A small image captioner, trained from scratch.
Training: soap at rate 0.003, batches of 192.
Data: trained on simulated telescope pictures of galaxies, 7.4 epochs.
Rows from block 3 of the image encoder of a small image captioner, named by matrix and row number. Rows with one number belong to one neuron. Each number is 500 + 40 x the weight over its row's rms, rounded and kept within 0 to 999. All counts start at 0. Numbers have three digits each.
After each neuron's rows are labels from the 100 images, of 14976, where the neuron reaches its largest size: "responds to" is what is common among them. Only what is clearly more common there than usual is listed. The data: simulated telescope pictures of galaxies.
# gate: MLP gate (encoder.blocks.3.mlp.gate.weight, 384x192), inputs 64-127
# fc1: MLP up (encoder.blocks.3.mlp.fc1.weight, 384x192), inputs 64-127
# fc2: MLP down (encoder.blocks.3.mlp.fc2.weight, 192x384, transposed), outputs 64-127

gate.146:500500438500565545448500494492524504519566500478516540535500500500500500549500544453539538393537500500513427552548500500462478539431500482500500491575485500500473500451484484561446532575500513
fc1.146:500500505500500500509485447456532524489460444500500543500500467512523550500500497556589435465541500540531541500562453517463500500500546465502461490460478421500466529500444505561500513500500545
fc2.146:536539493550451530593566500500461552500455500584439535520462500460486518417543553500495476524517557500492500479480437436452492506514500537500500500440500551500500441444451500461477476500558520
responds to: edge-on disc

gate.173:402500512500544481464481410500541474493455471500500500451521500500617500500541489406485498440569524539450548581498500483500500495420500518456500457500500465500464386500408535488477432557500435
fc1.173:478462519544467500546500425558500475500542425475500499458472530455500500608510450500463535500532534441500556500495572525477470526500500577536496530495500533492583500507500503531500425531409438
fc2.173:500556500500485512500455471461433556541436447535470538542500560528516548492512513487426570586500502500515464500462522543500514457505510490536454472500555516466500480500500449573522489436513500
responds to: merging pair; winding: clockwise outward

gate.149:509445576594550495562465500500524458456522454500500500477527437500500500404485578450472491510500500500399510486500500507442465486571444530500500537432500508471543442500441543513450570500543550
fc1.149:527444499454500542500508550500502541500514512500500526500540544500500500555510470500491548430531500500500500530500545528555500475412500455558538440500500549519500468471468390542457500481457500
fc2.149:504575560462572587555507500560500456465500485577478458532453500503492537454568482542610419500459500500500550463475524535520484500403548500564493500522483476470446453586530500469520565525496500
responds to: winding: anticlockwise outward; winding: clockwise outward; many-armed spiral

gate.359:499515500500485484575573498500540488571500505500500494442417552454561493500500513500527453580500500477511549500500500518457474505500500500546504447565500491468489486526500476553500500468545535
fc1.359:456592500481488555500500500500500483528500500523536500500500500527500500461511507500560500460533492553515559435500453513500500541483536517500500500500503452520500500593494423466429491500467547
fc2.359:522456446468429539500470513393500500500500500552533544500500556500633500500542500523457486514465500488440500500500500490500538500500574476500500471463451530500500406532447575545500423500474500
responds to: tilted; winding: anticlockwise outward; barred spiral; many-armed spiral

gate.230:500492500590539545547500500446522463426554424500500500484456500500500446523468537507500466480472500588543500500541500531536410464500490473443458500464540546480609469560463570492549500500529467
fc1.230:451500470571430578401500489499511549500479424553500528500454403541487458524505445591447500455449562500500500519435459500516500509506468553589480486525472425432465502474500500506498462553497567
fc2.230:526473500455500500524500469486451399500442538420500460500500500512424554507593468519545482480523498468510510500514534500465533500483444502500491496500550543490477515553500500581500500500522473
responds to: ring galaxy; irregular

gate.23:472500529500500518500476451494566503523475498450470500564500506530560411532500500498544500440500500551500442445540509588500500500436483500426500462437500504500518500552500584500414500500487425
fc1.23:500500436544500599578570500500494500536498500349465547500527566581500500479500536471468545470497397500500532500539500560552564493510448490500470500508500500539500554500500561500500527500500572
fc2.23:458500500534500500461458431525592500522500522525524541484469500498533489500500510500500557496422508473470500500428467500500434500528361487534500596566500526500573500542515500488452539530500500
responds to: many stars

gate.264:436370500460445500494500432575500526510500577500447500500485474551541468636469500486454500500500473504500566527500500488567536439500447578500506467456478500491510486504518552613500500490500504
fc1.264:447472500502497500459500580491500549500500468511522500487481503492500500412442450484500500478589606539516386500499500500500472556500535553563477500436500461500500500482501470474500391509581536
fc2.264:517500500451555500441500457500500500584520471560507504508423444500557467513500500529500557496564500500549500513549500510500588500563431425513413500575416491433497439457465536463457525453500473
responds to: winding: clockwise outward; winding: anticlockwise outward; many-armed spiral; barred spiral

gate.238:612440459535564500525465500454500513419454514545456500500522515500527483500500471540541588500464500409500510500476501529500495458528500459500500515516462537451562502433522500472494500569431500
fc1.238:500554481388500513416487445586517454500500500519485479500461531500500522537500500539500470525470508548480472500473500500572512533500514452500500534500500362403405500530459513470507521564594508
fc2.238:500505485500500500500432500522510433473388486500500475584469419527546470495475504560522407472423500572482553470453517538462500500500437451553475557500500500498550410467430519591517563524433500
responds to: noisy; barred spiral; winding: anticlockwise outward; winding: clockwise outward

gate.158:448517475584465446444491497510553621540500517510500492500440541568500474430569527559476500427533482476469534564500569456500500586500485483500500516500544500500500468500500500543522500516545496
fc1.158:480526500471500454398500517500500500477545486500490417508500483500486433523479575500500519533509547470500475525591500477500500500585532472525500624500572623500526478500500438459500493500515509
fc2.158:500477494532500474553416527525576421453500475500506500500558501500500500500500500500495583520543526500354500463541544589431458500500521552451500500514463500570500468504447500459531450539474539
responds to: irregular

gate.202:500493547503551437485544473489500500540430544500455500452500486523469430500604529497390442461435500502421500432515500508482549481526458511500500510433431538500586507568524500414533500510500510
fc1.202:405500408465469500500500500588496471543513553544500496500496549562527544469559500433500538523500508524530602500500579571549500473476527500449453488573515472568545541500392500529507521500466586
fc2.202:482538583526564460493500523500475510507525452500500512506564612449487447636530457575508552505540494474531500537503547545489458500514520500500500566450435500500440500500427478480399415500500500
responds to: many-armed spiral; winding: clockwise outward; winding: anticlockwise outward

gate.195:500500520521549500475470519561500389528500416557535500510541555528500500500500512436473500536500555472449500437526467491609500491564455531557520547500411500488457488544493585538461571465485500
fc1.195:500500470500475538430500483500467500450500500509594490539534530500500555531425500460552468448491500488500509458530481500514500500552521500500459533508500500538537555423424500539500500500500465
fc2.195:505500493507572572500447483511488474545500500571500500471546531500500478441500436500500561500529443425500483500500483541541483418556568439549500500480546483500436508500500546500517475500431547
responds to: noisy; many-armed spiral

gate.335:527500540483500494527546500500500417557556615484564580501500500500500500500532547480623404512500449500509552541469526514491461498500510482571410552500500500477527410500431500528523402500520497
fc1.335:500495482500500529550578529398500540500525514443552454572500500489529500429571546522500500515560519500500487500500500411485500531500472414532496535500440560463500539466500522500500388459483500
fc2.335:504535495533585600500441515500500511475503500568520531500525503488500500582470452500441500512500455500444516500500533532500529500597511500466563481560507426525534570545517532536545530500545551
responds to: lensed arc

gate.323:445500520564514546500503500510494500500500413546490438505447500500510500500500463544500486500500396500534500500482443564533493533500595492500521483469500524479538470500482500500586474500479517
fc1.323:500427444500454489435442471559442500476500482548534500501513500440500473580505591509593503500500480500557500489472497500504569500483509561539488500493438508500479514500562500592437564638475432
fc2.323:500500477470445437490500514478502490581449466559545503500551558500500500500459500478466466500500514507500465447500505490500496456554520544548500500500593571463539500500494499526512563418500462
responds to: winding: clockwise outward; barred spiral

gate.26:500508591500535500571564557500521519471508500560500519501470486517500500501500500448498443479500500552500513392495435467500500472519500492447561483458500500428500500500500524500500460515500582
fc1.26:422474500522586520499434526500482459521467545546491493500425500500449570478518459500500500520440500559492464549447500529479448557481500440500500455363500450541457591455500500500479426500500552
fc2.26:484418557481513568529449443563487500452500544550470500500549500481517467541500473550543447444438488482538557500531489568490459485502573529482516485500555459569443458487474542500511458499500598
responds to: star cluster

gate.176:467511500500500463500500551500526442481578500512522566463500523448579552500500553452576498499524455450497467500488576444537503429424565542518512500605521444500500500534500570453484511562415500
fc1.176:571489606500500501544528491500550436500571515452577500500482465607486417500468526500513500524464500582511494500500500529500536438486514469493525500500417546457504552476473519451500490534601411
fc2.176:603500538500544566513459460452495598483500509450558457513507500500547515534512500500427500543527534568445529557466500538500517477592545500443480500528477504500467447500500494500501500431501466
responds to: lensed arc; many-armed spiral

gate.350:500451501441468531540509500462560462507529500472464501500500526500500500449421580500478500455424511504469439500502460500527545456615549574505500564508520451520463572472500500596486433532528631
fc1.350:517500448443476557515500500563490500459500493560535536546418547567483561580500496467570500419582488500469500500475521500500547468547482436500497500514500472500530500500534500500489427551500499
fc2.350:500500516528535511552474458508505500447604567500500500565532500478542500461456450427455500500500456529500439529510457536500462417561474500547543500494475579559551520444527500478434526500500500
responds to: winding: anticlockwise outward; barred spiral; winding: clockwise outward; irregular

gate.144:500500479548529500519606509530555502500500500496551432500570471459500500500523466436466436485550506500492567513500500500391518444500476500442541500459562530513482427500470500500464500574500492
fc1.144:471435500432540519500534544503534459500500445500500474500505517433513629500476500469502500495454502576539436405500500538500500445500511500453464500437552528473485500564519571446478555574500576
fc2.144:594500510500605533518500500559551472500463503479500516500500500530488500500500558472531413517563500500463429500624470538558500500523500462419441444510465483500500510455532477486510500466500556
responds to: bright star with spikes; many-armed spiral; merging pair; winding: anticlockwise outward

gate.196:487500445516500500500570548567554500455585500490477417500500500543544545456486500582500524500546542484538544500555500440500500536543500439500500500518447532500479458601587500488500500500479500
fc1.196:516466497454349555481548477499461446500441500546500458538509500537519524519500421464464500582514507500486456565517500480500442500500462500521573529500520506524494500474580437559567446458469550
fc2.196:617465511499500500494442515430500481500466572507500455522469500500621477470463426460500520506551561459427500497522500580516500488568510500474465500500500547536520553520551576439448532500500505
responds to: irregular

gate.329:490457511534500492462591520553546478508500542523500500500478485455483506477481539460487487511500503500610477500533505492403500492518500440500562512517500517552430500374469565518453442465500520
fc1.329:557566623581500542578559435500524500500488529430596500448469462514444500500520500500500500476568471500573488515543527500500537539410519500500478500502454473578484419500500520418475508547534480
fc2.329:490500414460475440557500500541449500430500608500491481462545500500560500533564495491466549500500563554547414475522420591535486500546485436511489461500447500411547491566435502540404500434500403
responds to: ring galaxy

gate.28:500448500515548478516444500544500467458539500493500500537603540441552443466551500500500500513500500491500475504445512539462498500500398556598508518498475384515498491500500529543500472467503448
fc1.28:590419528495524591442500532500500500500567500567500500466425516533500525493440462495469500444478404435468500512481541441482503500604500572500490500523500484480546583559483548438500465572517494
fc2.28:476514500594500520560424462500440585484500539528591500500528510447438457499469514491515511500500378518437471461500530458481518539572464463575500447541520500463500491521538500500500552538474500
responds to: flattened elliptical

gate.330:500438500466543550413488463531500500500562451564573500471496500547502500443439476500500470580563500471500439447517500500534464420578500489456500571449423500500518547538510500500500432452547500
fc1.330:500500523500409584500546491484461486602453522534553595500500500466547428416500483544500529497513500500529530500500533500500503561416500500427500489527533500470560478500500500500458556470469500
fc2.330:484539536489501495525500500547500500500511484500470500500519479535500495469462462585500500500532547540464471466472565500526549500508501500500618466585623500490500500497537574548406466500500523
responds to: barred spiral

gate.326:411515500500500403451500500601476500537497500540500467500464490545532500500500445554505511500581500500500441500449519398537478560559457466512500500430539460479477500503457575500428396500501412
fc1.326:496475565551436571465500448500471500486500452485512547516492453472522480500467603439481461538528500529500511500460500500439543536500498458439544530475500500500529517440542500446500500500425547
fc2.326:546536424526532500521537514537438500539509472456485500471476436554500500476500490500557500503500536564500500500500574475468500399568500515542521468505500529520433500500479500449500544582500500
responds to: merging pair

gate.239:477539594550500519547486471489434478469500467500500500500540500558528505521472500465555461472500555565517500461534527461432512555500529434500551513540399526429500500546468500536427458504466500
fc1.239:577504500464500535500500500440500450500436531500500500443409500554500500500527510571479500500483438500537554500531518525435500557500500500500480564450408567500568501500500463500500545542468444
fc2.239:500524500430544532500500483500518530504569470527500500441572500547491449453500391531500499532596500508502472478526497488476500536500445608497500426500500474430500506505449500500500606500532470
responds to: star cluster

gate.370:514500500444567579574500507529540500451541375589544548462500519558421526500426469570473444517500526516551466449513507500512370483543497500453500503507416500470518514462518500500565553471531612
fc1.370:512500419557481464553501500518511541467502508530500413459560554566443500506500518500448500555500465541500586409500500415500576588471499500539503536435546500563521565585500500515545513517500500
fc2.370:500500586540561431500429485508500500503557502525596459458555508450510500479552509500500481500527512478478439515434550515439455564529436511596421518545468500501621528500476538454572440481549574
responds to: edge-on disc

gate.381:489492500487500500466511500569530531500500500500459500500500556500533500456396500500456479500500500578532569500570508500500461427500528500571500537471438500497533488522513500500389536514473500
fc1.381:507558478447500442532517500457500506444493500542580568538500536500512503500458500500500500584458500500456459555500512460500500535500500500500465503500441459514500500449447506529484565500500435
fc2.381:478500463471548500418500478500499500514500484574553466465503479500511500479597594521386550446500432536500545500500465546523510517500472500499524518500432546496494478500500408467500497576500563
responds to: lensed arc

gate.201:483428500485443500500500475500500481474500511430511482500426484473500500500500560520523456506582500453437499515501479484500452545425552483490530448453500559472500498466559476508366500556483500
fc1.201:535487471535472474556479459468538500496490554478506464456500500464517539517458416519500572496480562501500500528543553587531500595449475489534493500456500500500475542484550500479455450523570549
fc2.201:477499453500478500535557390500491396535500500467500520525454475457500500525471481500567465526564551480574500597489500500503545515492487604425500457500492557554448535569506500500500500552500500
responds to: bright star with spikes; flattened elliptical

gate.275:500410500466500500471469509522500432443521500500533500500536581483500535497416504511500515500505527442503500463500514496500465525500500500491517479416526500584433541534598500554500506467502488
fc1.275:487523507556547537551425483540450505414464500567541477500463497480560500409503485500460500500518500446463517500459498620451442551535598500540500479502547525502507472500500509414500500602492500
fc2.275:424460576500500500500583461500500539539580517566500542429500471500494544551505535500513500500514500500500500500500466533462500517536467483388500537500500476500493537500599489569405503472500447
responds to: round elliptical

gate.302:500517500500455500471500492574531465539489441515500500500477500578536496584547457449467534500464519544500543563473539559559476503513493500477500500529546459546444435545464500504549508508500500
fc1.302:471505443500540439422430407500520539472468576580497466536557475489515495444500517510500500592500537459565471458573500543535500607581557526500500500500500545500500500417488500491468500473476413
fc2.302:541389563477550500500472498539456487527500577492546458457489500500479596500486541515575495542517603483500513478461449500459489530505521530474531487467500500500559481565498521497500472467471488
responds to: ring galaxy; lensed arc

gate.224:500593599454538441486489551500500529590418471558440565500494483448518500457500500519543500460471437521500500504500494493492451495590507527500555570461500454500500524515548592556491500500536423
fc1.224:500500500556500500538555551500500500452562447500500451447500451555483464500475527500471484437500482459471441584473500500453515519537500558500529536442474534465500523462403434470512441500581379
fc2.224:439509537500455505500558556575553479500464424401570435500516462502574522506540531532546481477524522530521568500556548500481522500537500401526500500565479524512499568500369500495481574444522500
responds to: edge-on disc

gate.221:500465440494560500439513455538500489470474471513560481500507480565479464589540497500500522484491530522500474500513553454527500532448585492500500451500438616523500500500539566472457578479500553
fc1.221:443419554515500442530500561535485506543484560504498495500518494517499500469413500500492480413479428537462440500465544500491486411467500486529551527500481448462495473483537479576461484462500500
fc2.221:505475477538599500468510500544459529431500484527500500500447455395489500500563500500527425500502497623562500540500500515539452551500608512475500466500473492500500506549512500538500479491500580
responds to: tilted; ring galaxy; barred spiral

gate.4:551500551397500439544455500539593499509500541506526530466500488489469500449455483455458500500500518500520549500512524634500549552500500500500568500535462500500462424534452485507533500531500482
fc1.4:474494559513479438500494498500428500500500531448548503460500567538521474540500485577476524496468548500589483552547465548550500546573500500500500494415507500452500500529494510485500522444549496
fc2.4:500576464500528500500500500500500500500449500457500449500500396462500500500504439500500500458506659527388500553525503500500500500500500500506481422500500497463476444500500501452440458539500478
responds to: flattened elliptical

gate.62:500415500530496432478549500540465431524570500500500462531563479500455489500504500500502530500518552500480500500522444515500495430500553500469573498500431500500500482500500445500431500415500497
fc1.62:422488473500500561542500495500454420480500500500458500561512435422500469541493476434522500512539477523522488500529500528439467613585579457483500450525500500500480583544512566500535500524486500
fc2.62:500478473524485500500623500500460545515500470500570520490584500500493500534431550500440500500586534500500491500448521490518500500556500496490458500500570500501520595451500471419593459425500525
responds to: irregular; many-armed spiral

gate.38:536523500519543500464440495549500506458500500402394500535461519500446481396491543554531500415445500542413583500439422500460519500501388495505500500563516500493532473500469540446519500478394500
fc1.38:497516574466497424500500500439500468531553500554553581500489488406500500525496499500505490610501491500433483491551500523526547469466500476519500450511500500452490558501500430500485486452500475
fc2.38:548544542567500431522523522440500577520466498465479480582508500457500500500529478546509536578578460462599500592500485500500586543538500524515500555500433500500564571469500445500500500460482500
responds to: many stars; edge-on disc

gate.300:542447493455478551500570500483491425567596500486477511467500500446500500411500517527479568500540438542500474500543435547537396538583487448500585567500500513479500547518456500435500500500500601
fc1.300:500500500525471435591546549474500457456455500500479551438500526500538463541500522493474488520500467482538433500500493479481582557441483387488519540453500522500500500432587500613499585500515397
fc2.300:500500553553536447470500466500500461521500487519438463472558474483466457500500537453500500512518553567500482426500453538500500388500539500500500500544417500565454494516564501495467453482467477
responds to: many stars; round elliptical

gate.340:563513500422500500454540502488538500461469477503542414446566524575460438465498500466500575500564533533436500480555494520534480489588458483500462498500549468440532513574553559468499519528470578
fc1.340:500512388479527500562432623472500461420485455546500500421478501524449563501500500500500526468448500500457530536500448543538508500553587454500521594500576500500541500500455530590500481495598571
fc2.340:407529564512475459500417500459500500438500500505553532472500523500529438544544503517493559535500500519447458507500432485500546468500479487500489476500412458500566535500519516500528500500479631
responds to: bright star with spikes; winding: clockwise outward; barred spiral

gate.374:500520462523540537560551469511500500481481522500543523500500483466388488517469610530566476500534464458500500500530456500537499532500504500435500454500536537461524464429422539500434501449500500
fc1.374:559570567500500535557569552524473454520422399466538549447513437329500442512426576572534500508441517483562531477500500456500500516568500520512500583500501569444500500500500500539500432500500500
fc2.374:473487436500466624466500478538445437488500498463449468504500495558553500500508500500548500573405513531489500498480481488472617466547587500507483500467500463500500500507470500459500500532538527
responds to: star cluster

gate.279:500475520544500500471500500500490463495511463441546500500498455500500500500534422500498455589490485479516521470475410453500464500500556557459500512578500459470500551625500517500475581500456551
fc1.279:472500521514585433412448500500488538500568500413531500493571518500500500555541494478500461592468500500500559456479451456491470500532554500500500500548437461426542531550569440515486477549476500
fc2.279:573463589457444433494501427548479559500500500474526543500455490441516500500501454535500500441579562475515476500500500515549475537484500500526529500449550599500581500481485500500432551500474478
responds to: bright star with spikes

gate.186:515500405457573530583500425511500500484516500500500517505476575473465500500469480471499501492500500503498500457467455486537500446520459394500539505500436482500481470528500588500475474498463464
fc1.186:618519513497500532460484563421500500480500467500500410500476426494500516500604439500500514524500539478500559451546500448588560411419474496558500500500512477466534500411508530525510471423521427
fc2.186:500540500533500434500500505413551510500422502466500536500483410517526563500500518500487500531543464474460550443544540436449535522500459465542517555542532458517475452500526524528501484553500493
responds to: winding: clockwise outward; many-armed spiral

gate.339:556500430482500475467500500480500525500500500500539500486539542500500496458491500515544529500442526579475488448428549487450422504554500500446500450583521585500500500573569468436500476500465500
fc1.339:481500516500497559500500535500486500549568500500500510536546483459500500500457605500451491458500500436578500500500485500430527489500536484500435488479563500487500581500506456484543455518544500
fc2.339:500484443447530570591500462500500439457537578531500475500500537520590500490500502500466469500565500518500505443495511480464591434473500416545500441530467500500479417500515550520467500495521418
responds to: many-armed spiral

gate.31:532476435500510500518500470441446500452440530500561426532500487617567530530500615455533529500515547584500511500468480500508521561455434500500460499500461507504533547506465531500412538401498477
fc1.31:489520544480500457527479500550461524400525461500460556465528500473564500494500482571500536500500500500500500467550538500500486529473546512430500540537565483492533574558500500500534454500529500
fc2.31:500500486500519500508511496500447452500405522417500514500501404544509500500510500447489463500500575500484532500461500500454521463410499458469500467560500500500500573423595500500563500449450550
responds to: ring galaxy

gate.167:434443520493583540559614464456555460610500500500476544500458500411529546508582496444537475500473468499529535554517432500500500422511468516459500492500500481478500390509519500604531535500500546
fc1.167:500517474493500500536478500473442570500546564473443510446500500572560500459457505454500489486500453459500587500474478500451515508500482494486547544459468489500500500500588522500571529500462467
fc2.167:481500500519554497500500437435467439436500537495523572479420453540375534500444500490560534510500500500500500565500433497494518500500417500413500500451503524500560500458499523513475559558425393
responds to: tilted; winding: clockwise outward; two-armed spiral; barred spiral

gate.334:500459513611539494480416551500506437479543513461500554454559500567463500541456547501500500529503500467500556506425561468421475500500557526500500500481471481496500414507428556452441500420501628
fc1.334:500474493532496460500500564500500452475476500463477478543570521500500467435411500463462500599500500500438500568544500500500495500501511500594500500472553567566568571500434455500514407501507500
fc2.334:545500467525447484480473500500500435576500438500500434484500538535561548530403540500500478500489544500500506458556556493500494547500472448581500500522500457444433465500500500500436528443500477
responds to: round elliptical

gate.345:500439500500578492487500443563525496500474500535551571508545549440451550561575430495498490499409539529494499497455425563500500500484493522491500459463502475540410473500500494493430484549479471
fc1.345:500499500484500500461500435583516444443510526486500473576500618492468500567542487411547553490485500500398561531497448500500440500500500463429500500463498462465423482527510568477500501599500500
fc2.345:500413551517500446500513476521490500450500461553535542535547500476452487500500516582500414558510500500496533532510461431514523598431448502569533475539500500505549500562520481500483460500500490
responds to: tilted; many-armed spiral; winding: anticlockwise outward; winding: clockwise outward

gate.325:500460463530512429500543514434513528500500427523497478500412500527500513444481500500541432441500513444500534459431524500515535473529500466549459429547500494561437555455579588429528486563542482
fc1.325:500500490446500500422475500431500479528500481440400479588458503539500416546475439500469569562473443555475465500514500514500500500493500449500500500466450500539506532542500563463515446500476526
fc2.325:500536512539512516500500500545500439508453471500500500509488500500553427533409503604500458517517500543572620414460468491558561500500500477461531519520476518499487500463496500467500500566437553
responds to: star cluster

gate.292:490500500608448500495405500465546508525477486548500519500449538526500500474500479451528500500559500500578520500556552500445542538448460422500500547470546482551438531543450500500583500471435500
fc1.292:549558439523500500576498535500537446500587523505500491500513510500485549465466557550455511500500494565500489478572482500500420456528500544579525543442500558500549436547505505391558500475459500
fc2.292:524522495502626583602450500500483437500443473500500503482490500548442430562462478501496530529563491500442589487500500500427502500464447468571574436500500434512500506500500564502489482456491567
responds to: many stars

gate.220:503584500500535456534467500500490573465461500531553462460425497500500488444497500569481502500568500546500512500500500500491487601500500466418500467472505509435542411510526500467462463475482554
fc1.220:460500500500428500534500500466439500408500500460574512479542500539411563473479500500569500543471530500532458544500461513580480409473508445467576518508491573581451521433454486500528500541469538
fc2.220:606500500494500557475500500535454528500464465552546578486455500558535566500487475500540494445551481472542500500500464546489500463500575554456557594500548510469511530524500500496500498548500433
responds to: tilted; two-armed spiral; winding: clockwise outward

gate.301:500457418500468566446552500572500500500500500536502419481440545492500444407500500485516521497500523467500500500440500500455500502555435500500500556527484500548521500500414510548503540444482566
fc1.301:590598464484458474508491438537526468500523444522517475472500535507500500454500538500424447500500476500615500500500500500500541577599580574519486500500500575535500520521500445500467535450500500
fc2.301:521500500501500495554500533534500514478500480450519515453500563453478488500491499526500500484500500454472500500572500482422525485500500578500514459390512550421500380460444418456500500504445480
responds to: tilted; winding: anticlockwise outward

gate.285:476504475531558449424563500500500536500485500511556500464562543487529519482585506500522430500479536500506543437539379510595510500500482575442500479500516411470483500465471500500486536504500479
fc1.285:517500468482453410500500500451500449486500567392541445529500453521569558500500473500569586493500504500485500434592561508559608500500500502474505500500465581500500549500500546470524500441470442
fc2.285:570553390517497518500501546470500535461489530496500462528605481435514500542500402554498500500500522563500458520550533439401484450479497493508500500529500544461441500459484548438590531500502496
responds to: many stars; winding: anticlockwise outward; many-armed spiral

gate.347:508500468496527437506580511525589500462500520500500614458500461500500452500500545500432500524500564507483500528482441584500461500561571470559522536521582561539504508500539457576555507500548483
fc1.347:427500505519477529405558500468500515500500602500449500492544500500500500500477446547500481480513500500541480511513500515538563510500446528533542500509530576466500488522500468508500528483447500
fc2.347:468480524508500521528533510500527544450573404559511500462423429449538500539463500482500500500470487544500500583531500487533517538500450500500500538560514596556572554418464500573500500500500500
responds to: tilted; irregular; winding: anticlockwise outward; many-armed spiral

gate.7:541500560500500527447500528517500471500500546478574477500459500500464500458480545524529485518526570500568473500500448517454500514530393451509563565451500545500500553509541500500522500567524500
fc1.7:488508500500500475535490506500500500484474577553478433547547464632500428474500465564500435500500395392465576410451504450540500500500517465563500500449522500462539555500548627428482471500500581
fc2.7:455525524455517502534425548544500500557509500500568477495500500476500470383526455504555500427547482566500500534423500513482543545470511503393532589500501470482545484421454500540474500453494493
responds to: barred spiral; winding: anticlockwise outward; winding: clockwise outward

gate.247:543500471521500549520483570506500576520561455463444524423511500500551500500517616496500562500494432484500500540415461454500496500525500446525500460500500500456513546646543587500552561531500484
fc1.247:571408500556511620539562564468500500530527537433500519500552486500515589580520486431391500500606500500500500500554478535487472493500547438539520500536500500500447472537500542500608500486517500
fc2.247:606462500471494499559509500500481551481406528521471461500500500567428471500437500545476571474546448586500508481493537566500565500500518500500500549586479511500485462513500507517514477400526525
responds to: many stars

gate.60:500465421477389463500557539516500500500500483417402455541564558558454467500500530558416473405500500504571598499506420548462533480480500415550523481500500500500506500534481521449475481538486535
fc1.60:500500586500529563500480513515500457477460434477456500500500506539489568543500500551557471500599500401500567500448500486523438500500527503438500513500463518477486500422421520500416500472514566
fc2.60:500484500500500500500528567490502521472463560500500477520519552494500500500479500500432500495525500554517500500468582547466500523500453500500496552557500460500552500540491584517547500511548525
responds to: irregular; barred spiral

gate.215:500437445519511541500500506472455527500561500500490500443544560500497460514456500509413500500500540500498505441435535500512505500436447525439458545531500523495544545513538551488491500500481500
fc1.215:491508538481500530468556500449517500456532526466500477474452516483500543501596512577503455442462432521438426500572454481491508508500474498558570491500494556500521428584500500544500584481504461
fc2.215:541581510526500562500480537500546523500525540500500500560548498513559500550487500434529558541528500518518623483542500482569500500500530493554501500500436480503545500500461500500461399500461499
responds to: many stars

gate.254:523391533500542429503510509458554473488500483436494500588479500497539572500500457510449500421500479478500578500548500521500540513489432500520500467544500500500500512500500489549462558490507415
fc1.254:456547500511500467540439524558448495498500539470500566505500582500500445465502453500489538481474500567453494548500493554533454483500500553515569532469498446500500500445506550432500509500610500
fc2.254:488494450579592434500500519458529500472500510532452500403561582511476500535500425527500459504514474500500468551500500425500500500545501531472481531500445511511500473500500500500528512456502466
responds to: bright star with spikes; flattened elliptical; round elliptical

gate.245:516498530456500462469437462500527500484500528609541565532500500500500479529510482500500492463500500536500470500476402542474445500450555507526500589500487500500408500443494592537500560421500500
fc1.245:565452494529500542459484500500551529500479462500500444538500488526500500564456394522386493519500568527459526565474518561455587494480500476500528500557555500500500500491532476500500484481374443
fc2.245:500500496465500520500610521500500467572504493524500530416468461500560458500546467500464514452500500447561445497500500598573481499456519468500500518500558474522491523527523500512449447564500500
responds to: irregular